config = dict(
    cutout=0.25,
    num_classes=10,
    encoder_widths=[80, 160, 320],
    max_steps=10100,
    batch_size=192,
    epochs=39.8,
    lr_schedule='cosine',
)
Rows from block 3 of the encoder of a small segmentation model, named by matrix and row number. Rows with one number belong to one neuron. Each number is 128 + 32 x the weight over its row's rms, rounded and kept within 0 to 255. All counts start at 0. Numbers have three digits each.
After each neuron's rows are labels from the 100 images, of 14976, where the neuron reaches its highest value: "peak on" is the class under the peak. Only what is clearly more common there than usual is listed. The data: made-up ball-and-stick molecule models. In brackets: how many of the 100, against the usual share in percent.
# fc1: MLP up (encoder.blocks.3.mlp.fc1.weight, 480x160), inputs 108-159
# fc2: MLP down (encoder.blocks.3.mlp.fc2.weight, 160x480, transposed), outputs 108-159

fc1.389:112083148125119086147175106137138093120085069051115107113136157136080155077114143111043163138136145121119141104084118139150087106118080135097121200134098075
fc2.389:161171108164108146102135008108127126136137130142155097147107122094102162190111149107116082195154129078128130144114136106134134132091155138118109130111137171
peak on: orange ball (61 vs 1); yellow ball (39 vs 1.6)

fc1.145:140120152132118091133148131142110147127113118051119101123159125115101061064157114103112207205137120134135204099110180107135051090122121092114102170124097129
fc2.145:153156154163084113149127085136096173154145097144147081120075093086140176103110162085139139119064100157114089167117129055136082171135159097093131181176140141
peak on: yellow ball (100 vs 1.6)

fc1.474:167112130118077142110175126109124121150119104124114072142165128116102143132151137129078173164158131162161103143093107166167058141103102121118114146127160141
fc2.474:143111130111126117137089099120153120135164047130138106124092116134144136111130127140055188072136060142145111055127151160141099108162085122120162150107114059
peak on: orange ball (70 vs 1)

fc1.356:192134140134114190150185122142149126139177124074076109141148116120156197115123167081127109112143154186187111118107091069135124094114078137107112117124081103
fc2.356:170094122148095104139105151107123151151139067153104128094107157072086174101168110122107116138121132076164105161123107123143178113130080136127116180099172096
peak on: blue ball (57 vs 2.1); purple ball (29 vs 1.1)

fc1.104:099155147158106102111149132068137108103172161096088082110145107178127154161101124125118070122171126074133171115103110106145107103126108169093126122129138107
fc2.104:110099115156107125124114083156121184121132105120107088151136068056095156137105184089119139147091133074088116162122169124093133148091122140068132205160124172
peak on: grey ball (98 vs 4.3)

fc1.34:157178188146132091056074117215108157152171160119161103126107127108061079133112140115156105106130129080219148144112157126146089144141173157102131118114140137
fc2.34:114159203101105103105133139142125114110096147111134124143177115095160074122115092120104140123076139094134080129133132085134091213168142069122118103151117158
peak on: red ball (32 vs 2)

fc1.118:096095191118114135181249123125169109130173143084110160150143132123136131171093154140068125125206152142144105076087205086169110057101139163139104092148111093
fc2.118:104111141161065081111087126104143143130141100139131136104097124114100089138167072114169131143165150090164223119111130124110113144079133156076075127087171057
peak on: purple ball (67 vs 1.1)

fc1.68:122144137141185089154138118099120152064143129090165167157156155143099141112152150147127076118082172184186156093094099079100077151136129157150140161140133102
fc2.68:127069111164118095096129148099112094132103105138120169106153162098168177129072090126120182113158151154107072081134182125137098104090153147166200119085128127
peak on: stick (38 vs 1.1)

fc1.414:161123168075133057116162094167101127097129140135129130114127176114180024150094148126085129118114147106110084125108123162157091106114112147075119139139116115
fc2.414:093074158107157113099106151104188068093100144115128187101160159131089113148118053144097120109169127104152154076129194200158085044132116131153185147080144090
peak on: orange ball (57 vs 1)

fc1.227:157118157119054166162234104074141087106106110058163130150142101143124138176130110149126100096139158161144120091095196145134175069185043140126084130114120099
fc2.227:143132121146100137103118154116089157165122158149108127099068184086153185091156123096131141135106140116117139116118121060125121152160097122036054135139160142
peak on: grey ball (99 vs 4.3)

fc1.328:133207137119074106102129129080153140101151126101136150137114110142102080126117120133109215128139135171116093139133148115147096103150181148096070095141155124
fc2.328:081106157167112102128094130157114100050126150141115147142151151077155118123127157127104139131095149131097170127119170124109078119151137139146102103093102096
peak on: white ball (49 vs 1.5); grey ball (45 vs 4.3)

fc1.188:123083103110127129146173096107094079118165094122155133058147083170121144093096167071079216096216129158129171117119118138163129128145116129075116167093140136
fc2.188:149130162116158120129105153137123095117153092107136082092163120110101055082135105134064189099082159151076092080141121103097053101191132093153066179116108076
peak on: yellow ball (51 vs 1.6); green ball (48 vs 1.4)

fc1.98:121131131141131099092153103176132101142209119119139140155187159113049140114108104163104153086109087056138151105080153090110093100161092144121119056103124187
fc2.98:157088110143131134121100185136099103119202125120169155107162176153063118103115113144075236081120096148098184063140098090102049094162128132069073150139098114
peak on: white ball (32 vs 1.5); grey ball (27 vs 4.3)

fc1.426:158097133112111144140164154112122132126106142082111101119095240126067126155080103120057116124089147162161185069070095114107088102156091133103101154124108127
fc2.426:146166168063147145141148117112129050091070163117103139102123143145131110173090132149068092147142107107124114119113173195155152085131137117150125123099116124
peak on: orange ball (71 vs 1)

fc1.370:141125137091100149161207122073164096152145103020135091088141117114093135108092134077100156110185093141135062156108225110130142104113134130091119131126117143
fc2.370:149149136158102119093122105105125154128116162138090136105101125074155160150085076124195114120065121150125164113123042123164149167124162083067031146173123101
peak on: red ball (66 vs 2); blue ball (29 vs 2.1)

fc1.65:108132124120056080162177153175120121041113112140126124103173083123127155107063161166083185117170153152100066133106156124147096111106073155113065139099101103
fc2.65:089133159150156132176145112125142152079123117112108099106169088107100092115105141123075131129099086141095138083140139142133111139169068113163095118117105074
peak on: yellow ball (44 vs 1.6); green ball (29 vs 1.4)

fc1.293:145150104140091156113188148103130105145149071080075102131129081115130166138089154134110129167159154159174105104114113115141145111094144165100091106096129106
fc2.293:155128096110145132153156144127122131148132120135044142071152159082114167125173116094148092138143136074166171167122136135145193103141079123143127186123140111
peak on: grey ball (81 vs 4.3)

fc1.209:155100137087097120126243111075156119167120126073104123108126094135110144097136142149081083145140136130130127080113150093152148049089083130105113097128092100
fc2.209:131135117148095142094092051125097165115150126141155095152048105066104171122115145101146144145063108137166149142112103095154107159143147122059054158189126129
peak on: purple ball (81 vs 1.1)

fc1.165:140114125122095124115197107073163093126137122072105159137148108159137139168106136114102120137208106146128138112139173109123122068079079083071117089102117123
fc2.165:147105107137112138117145096120107162101162134132096115130106050079170155111135153094152168152058102105102157120130145088102127142128135147096095219144101135
peak on: grey ball (83 vs 4.3)

fc1.458:115106143092088088173186086125137118095173126101143100126173133157115087112138111132094138200154152120145198095091168144128092091144108110089113142124133118
fc2.458:136181142151078150114081084125091143121134115149157134174055100081097150138099122105150114177111111131144137150100072100134109159112161090100073150161126131
peak on: yellow ball (86 vs 1.6)

fc1.454:138123176114099119115104177112192120126119124068077087119116080135058114129121116115088068081183118204156073123121208059124125121088110159120138097071077077
fc2.454:119085106128105112130153194095145194142134120164122198106122150080087114152184072119166083102131163157138213060110105118161129136148117068140078166133166079
peak on: blue ball (66 vs 2.1); grey ball (30 vs 4.3)

fc1.88:160120123174053174114174079151163067094106153114146101163144185147095097122151083103090099148121138151143119078038144132124134109131092174075147151143142149
fc2.88:154156152151162136125170138138151065062092105160125136131152068151141055163146143163044174120104118185097080055101140127141132120154165131213143117101105160
peak on: orange ball (25 vs 1)

fc1.435:126052139093120112175175121163125120124125120038099096115146136131118157099074124103045124104179161116131197077070143089176071089084077149119092203123097138
fc2.435:170178108168087128085145055120096162116115106158124090170104099066114195213115153098110071154070119112129125166114107113141148144132176101134092155148121154
peak on: yellow ball (100 vs 1.6)

fc1.415:145145110137163159099202071111146102117190118080101144133072111122108180162150111124061077123115154111092132125129169124147134093119102189093079095144140109
fc2.415:108094123182071105134115111100132154128150045171136130110095134107108188106124130121129094093136113164194171135104144107119139097100143119109086193159144140
peak on: grey ball (75 vs 4.3)

fc1.394:157170222112119145091169133111149145132180111100095116142169116140133156093117123124071139186149136134112098199126121148145124152146133124107135102141105077
fc2.394:172113149142117106142076157107127143105134092129086132121103178057118174095138144091121086103143121086194096164128103118134149138113114099106084193157154113
peak on: red ball (41 vs 2); orange ball (37 vs 1)

fc1.256:133167125108102096075102052187129134105140065140199131138201084134154135151122163119096248140183136083089166170145170121148092121075131111167099207096156146
fc2.256:059114119151116122135163112125180099142077091122071181107118075115160165172079131132102091084130128127086108126133162150152115082049135190176094094066135146
peak on: yellow ball (54 vs 1.6)

fc1.182:183120132147088142156102167131158068136110125120148097109172180098070138100131183137147142104112129059140092097069140131152080110158010088106167107123140168
fc2.182:122107092119111133145169151155140103149124122118086104124109183113122207141173159152093142118159125126120147186116095091115154117103157176148187180113121156
peak on: stick (51 vs 1.1)

fc1.276:086089145147110096108139135127104102105160098075107106097167169154071140106085122123019139138096167115138146047101114136118076114155066167085106196133099115
fc2.276:163138129124132111085162080104155082158122123128130117120107149103136115183083142122056049183205133080099139083116150156141152115079159120144145063105124127
peak on: orange ball (74 vs 1); yellow ball (26 vs 1.6)

fc1.176:112160145157115093149136137070137136114192108097108082112163126155164097133084103140060186147153150142100181125088158100155060112113097106066124137112124114
fc2.176:163155123152097138108091080149113155127145127127144120155068091052119175099123145100119114193097115099120120134118107140090140169093166105088053171155136150
peak on: yellow ball (51 vs 1.6); green ball (38 vs 1.4)

fc1.25:105154147183164054097077135111151133137138148093071090129163116134137091132144121103119175130178126101208127123105134096126058101133146172106086117136086160
fc2.25:100079161132110116118204134113113116137096110133088147074178169154165101144180151127112103075104115074106120134118106128152054129155111092175157143099144132
peak on: yellow ball (28 vs 1.6)

fc1.43:154116151097129099126170125175108128118127123131123106141129169157061136122156161127097166105157110219153085154138161149107141144092045182103114144094105139
fc2.43:142124132074147098152139129138159071156103136108075128122187136199146095150115093135154110122156198117089157147124180184130184084136109140195227140115130139
peak on: red ball (46 vs 2)

fc1.26:172166159119129114107125045138163106131145114065084086132125136131112133123069129105094214166104089096141184154110129090137058107110084150115146118109095103
fc2.26:137159119176128129120179059141110136138046131139133083138148120136168132211151183139147093104112123129033158147112174150163127120123120111151201102108152179
peak on: yellow ball (99 vs 1.6)

fc1.450:168146158106170163113159131091143097117144176125085177123096061102130132165162225149185089125173112087100102106124134070127149090137093138122132072109102109
fc2.450:075079132102103140135120141134140116111118134130117122123105165127119114125197094112240182134147186173157208123132098159106150094087114108138085144104133112
peak on: grey ball (87 vs 4.3)

fc1.42:142093126128098097162145190113114130124127098077168112107157135139101122117110129085070116097137141150188107117110121119182000078163120137123103120078130097
fc2.42:059118189113106137166135109141165137095105104136078105069149137098085216112149147105143104133045156091183117085144111105166170109122119084129105168124115111
peak on: red ball (44 vs 2); yellow ball (33 vs 1.6)

fc1.71:122147130085095090132187104162122096072134081117156154090157138093087176112111102133070189131151177133084080104148203108190161090076116135140082136113134102
fc2.71:190111102176140129124138093116150153111111137116098098122122049119152128128151143103113113114071060075124137117116119126133104172140081095133081175147127122
peak on: red ball (67 vs 2)

fc1.210:130173112092094081158144204125104104071145169088147098085131124082101161168095088141123163083143173100117088141114138170145114108074131140116105150113126113
fc2.210:126118079128137116120145172098155150127132159124081145105071142099139125126129096113103134177135085110136218125132136113164160172131111133078102160127141076
peak on: blue ball (51 vs 2.1); red ball (49 vs 2)

fc1.443:055145133150107090163168198135149140080107110068131114109123174165069112114066092125075101087108152094154099101110159099117137112144078115115114152087112081
fc2.443:065113088116149121143150140115158109080105156131077148096110136115102081139126109133074091151161115094148177039126123145142161105118123090082068142129124109
peak on: blue ball (83 vs 2.1)

fc1.217:086116187077207158141142159127121155120163181125117128104157117120094171131107180120107089065157123101178141145087136122135130081125195110118137136103146110
fc2.217:109070113095110078065130132135181122144152150147096131083146189116111113139080057127163176153185157082129158103106176141124147128106124162108144106120125094
peak on: stick (44 vs 1.1)

fc1.37:166107103147170145143156151097118112117147134116089160130058105071103126153166173117181139122148128139154125198126144059131131131145081129133113054117117185
fc2.37:143110085138089119136090144134146141049119121123078160145101097081113132122151082113154139121071136176143124164115148176136145117127110109108053106111132113
peak on: white ball (88 vs 1.5)

fc1.364:154111164142109130078176149097138143100206135111109143128123120168089084120068134092059167170198147149113143103116185080092101134143147208078098069090123158
fc2.364:094094116205105096104137130115097186100154106133134106124098106076106175122141139131116156081090122136153184073127134081119120168129149115132104134145117087
peak on: grey ball (95 vs 4.3)

fc1.302:180084165136143122125196124112145113148136139070079136093129059101131125140135137128030120050196103165129155085115177092136115067124073133103098114071096184
fc2.302:094157146146090103116068137120090150117093092142177174149055115096086147143147079121138113164119105105185164165115112123201134138137115112103048113130134088
peak on: yellow ball (55 vs 1.6); green ball (43 vs 1.4)

fc1.243:235150170096161173111167099112143106126149130058108101143113085122148150111126149108155107144131157184185091090103146068125134100159096141125096109129123109
fc2.243:083108155137092132133085106105094145139147098152088103100142135068101126105127083114165120125125118126170171176104118136119120118114084121095114154138164124
peak on: grey ball (52 vs 4.3); purple ball (28 vs 1.1)

fc1.385:108082141097099113157193172102130119135107141053143096119164083095154162116085121117072166099127151084107136144078152120137124116165078148076105153119133145
fc2.385:080146093158117133127088061119135139081100119133133143125134090090102148144098123141116050204091101098177137134118135124151146138080145114077105127127135111
peak on: yellow ball (82 vs 1.6)

fc1.238:137107176167165153090117122124144080127127126157128101073158198148105114162203133117137138078121144145233122148148117125153072121085064150116112097101123117
fc2.238:100095136119152097163143143156144138096116121102175088130175144068174061157085103149075131089081102148135146135128142121134127075114083178098144142114113116
peak on: stick (26 vs 1.1)

fc1.424:208091125143218145114131144085157119149119181083125140112079108124171123099111185146139157131170116087213086181093126080116132150125129156146150112104105187
fc2.424:083102120119140132076133146094095107104104157127067145094139168150094059137092051187124116077169144133151181049137034136136055112131159095140062119139132112
peak on: green ball (57 vs 1.4); yellow ball (42 vs 1.6)

fc1.442:142148117067080083160145185174126128036145143086143143107131127082125178105085114150105189047098142171106096123134159094114136098139130149135062136105137126
fc2.442:112073133096161115134146132117151109098109109111034130020158070133146110129128087126109117096109047075127100136134130137154101152132075112160093145149120125
peak on: grey ball (95 vs 4.3)

fc1.184:150139150064108093146143153114081140144106132109152078048147138106116090152057142134109184154161177119142095173144108159166064118158146140103070159140120116
fc2.184:109106177177132119168137068137179145095138048097095073115129175115142138095152155107080135154078123114133076096151155111126120125201101102112091154129099076
peak on: yellow ball (93 vs 1.6)

fc1.6:147075106104126121233120137179133140107163134121121201106091133121120171167135102182137106036092131143127141100098148130138158120175070115129102081101107128
fc2.6:117111132124140125165053138141188096050149111110122163190109087114087119093132129139045145161076079139120085060134161134102128147141087149118081150104121061
peak on: white ball (100 vs 1.5)

fc1.135:138156140081098092157171161123156131113144090118105142114182102177101057089133132095063132152189170117118162153090170051125161083125154120065119124079082139
fc2.135:116061103176088124128109131120077191137180123141147136123077100078093138100134115096174167107100138154122149121114104065126103160125178112095076160167117111
peak on: purple ball (59 vs 1.1)

fc1.449:147141138114164131104128163121140110115155136101090164142120087133083117147118137122034108109153122166174117095141213068120143085119089194119106099072125152
fc2.449:120052101152111097085118154097112156117142098144147121116087119116101158094171064142103154043127139173187173082120128117170099137152127104132123127123119060
peak on: purple ball (93 vs 1.1)

fc1.57:171117133126085105124184154105161127099097100072116070062160123125139108053083125113073224159144116134156075127108134090130108166055159115149104207130122150
fc2.57:112126172188132123190104105134129150056122048114123078131155142121110087094145153131049119112107120078116071093137123082120124150193102080125060153137132113
peak on: yellow ball (90 vs 1.6)

fc1.459:105120138101041121099193138158128127086111166102168106148155157100165095128075090115059140146134117129126101105081177137180078115115079122108111139075121125
fc2.459:105154112196124116140106153150196144122114096118105142109148138064099169136142132101142074127095124096141184116140146083125229134124139112105078108134134059
peak on: yellow ball (69 vs 1.6)

fc1.362:125111121141088127200179162117182132121138094105122155155069096125128189148105136096131065106133128163129111082087145094119146082098062181080107070112088080
fc2.362:090087131140068096121124156117102175140179092162121124095108180085118165083147131115154141100096140160174216100119116108128108132131094109098114199139152113
peak on: grey ball (99 vs 4.3)

fc1.355:131192093140095117080150140135114087076158181074137114126067101084120097142108123172128195061082148124096073120096159128148142122120201146111121100133144132
fc2.355:119119150153129103158122141133147120068093102136070147085141087091115084158094133130144060105076061047160117063124137146147049161138095086142085129128127094
peak on: white ball (55 vs 1.5); grey ball (39 vs 4.3)

fc1.312:183093138076147107143166099120145093185115116047139086107164158147057123149136094101053110103135139170181186139118130138163119088114082157083106133097079147
fc2.312:137142145152068110081121038095148132139095107146148120138073109112100184164121114118156040179108107123180117104113115149181155141112143129101088121121131073
peak on: orange ball (52 vs 1); yellow ball (48 vs 1.6)

fc1.331:141114144140145112152126139129125100112164160100107118111121073121117095108092168127098155123181156179099117175127125092170081141113158151135125124100119161
fc2.331:139113182139120101114149119125150105127114119120082107042180196160126074134138119150171101056139139101134099106132147162115040095156148083202149160129135057
peak on: green ball (53 vs 1.4); yellow ball (42 vs 1.6)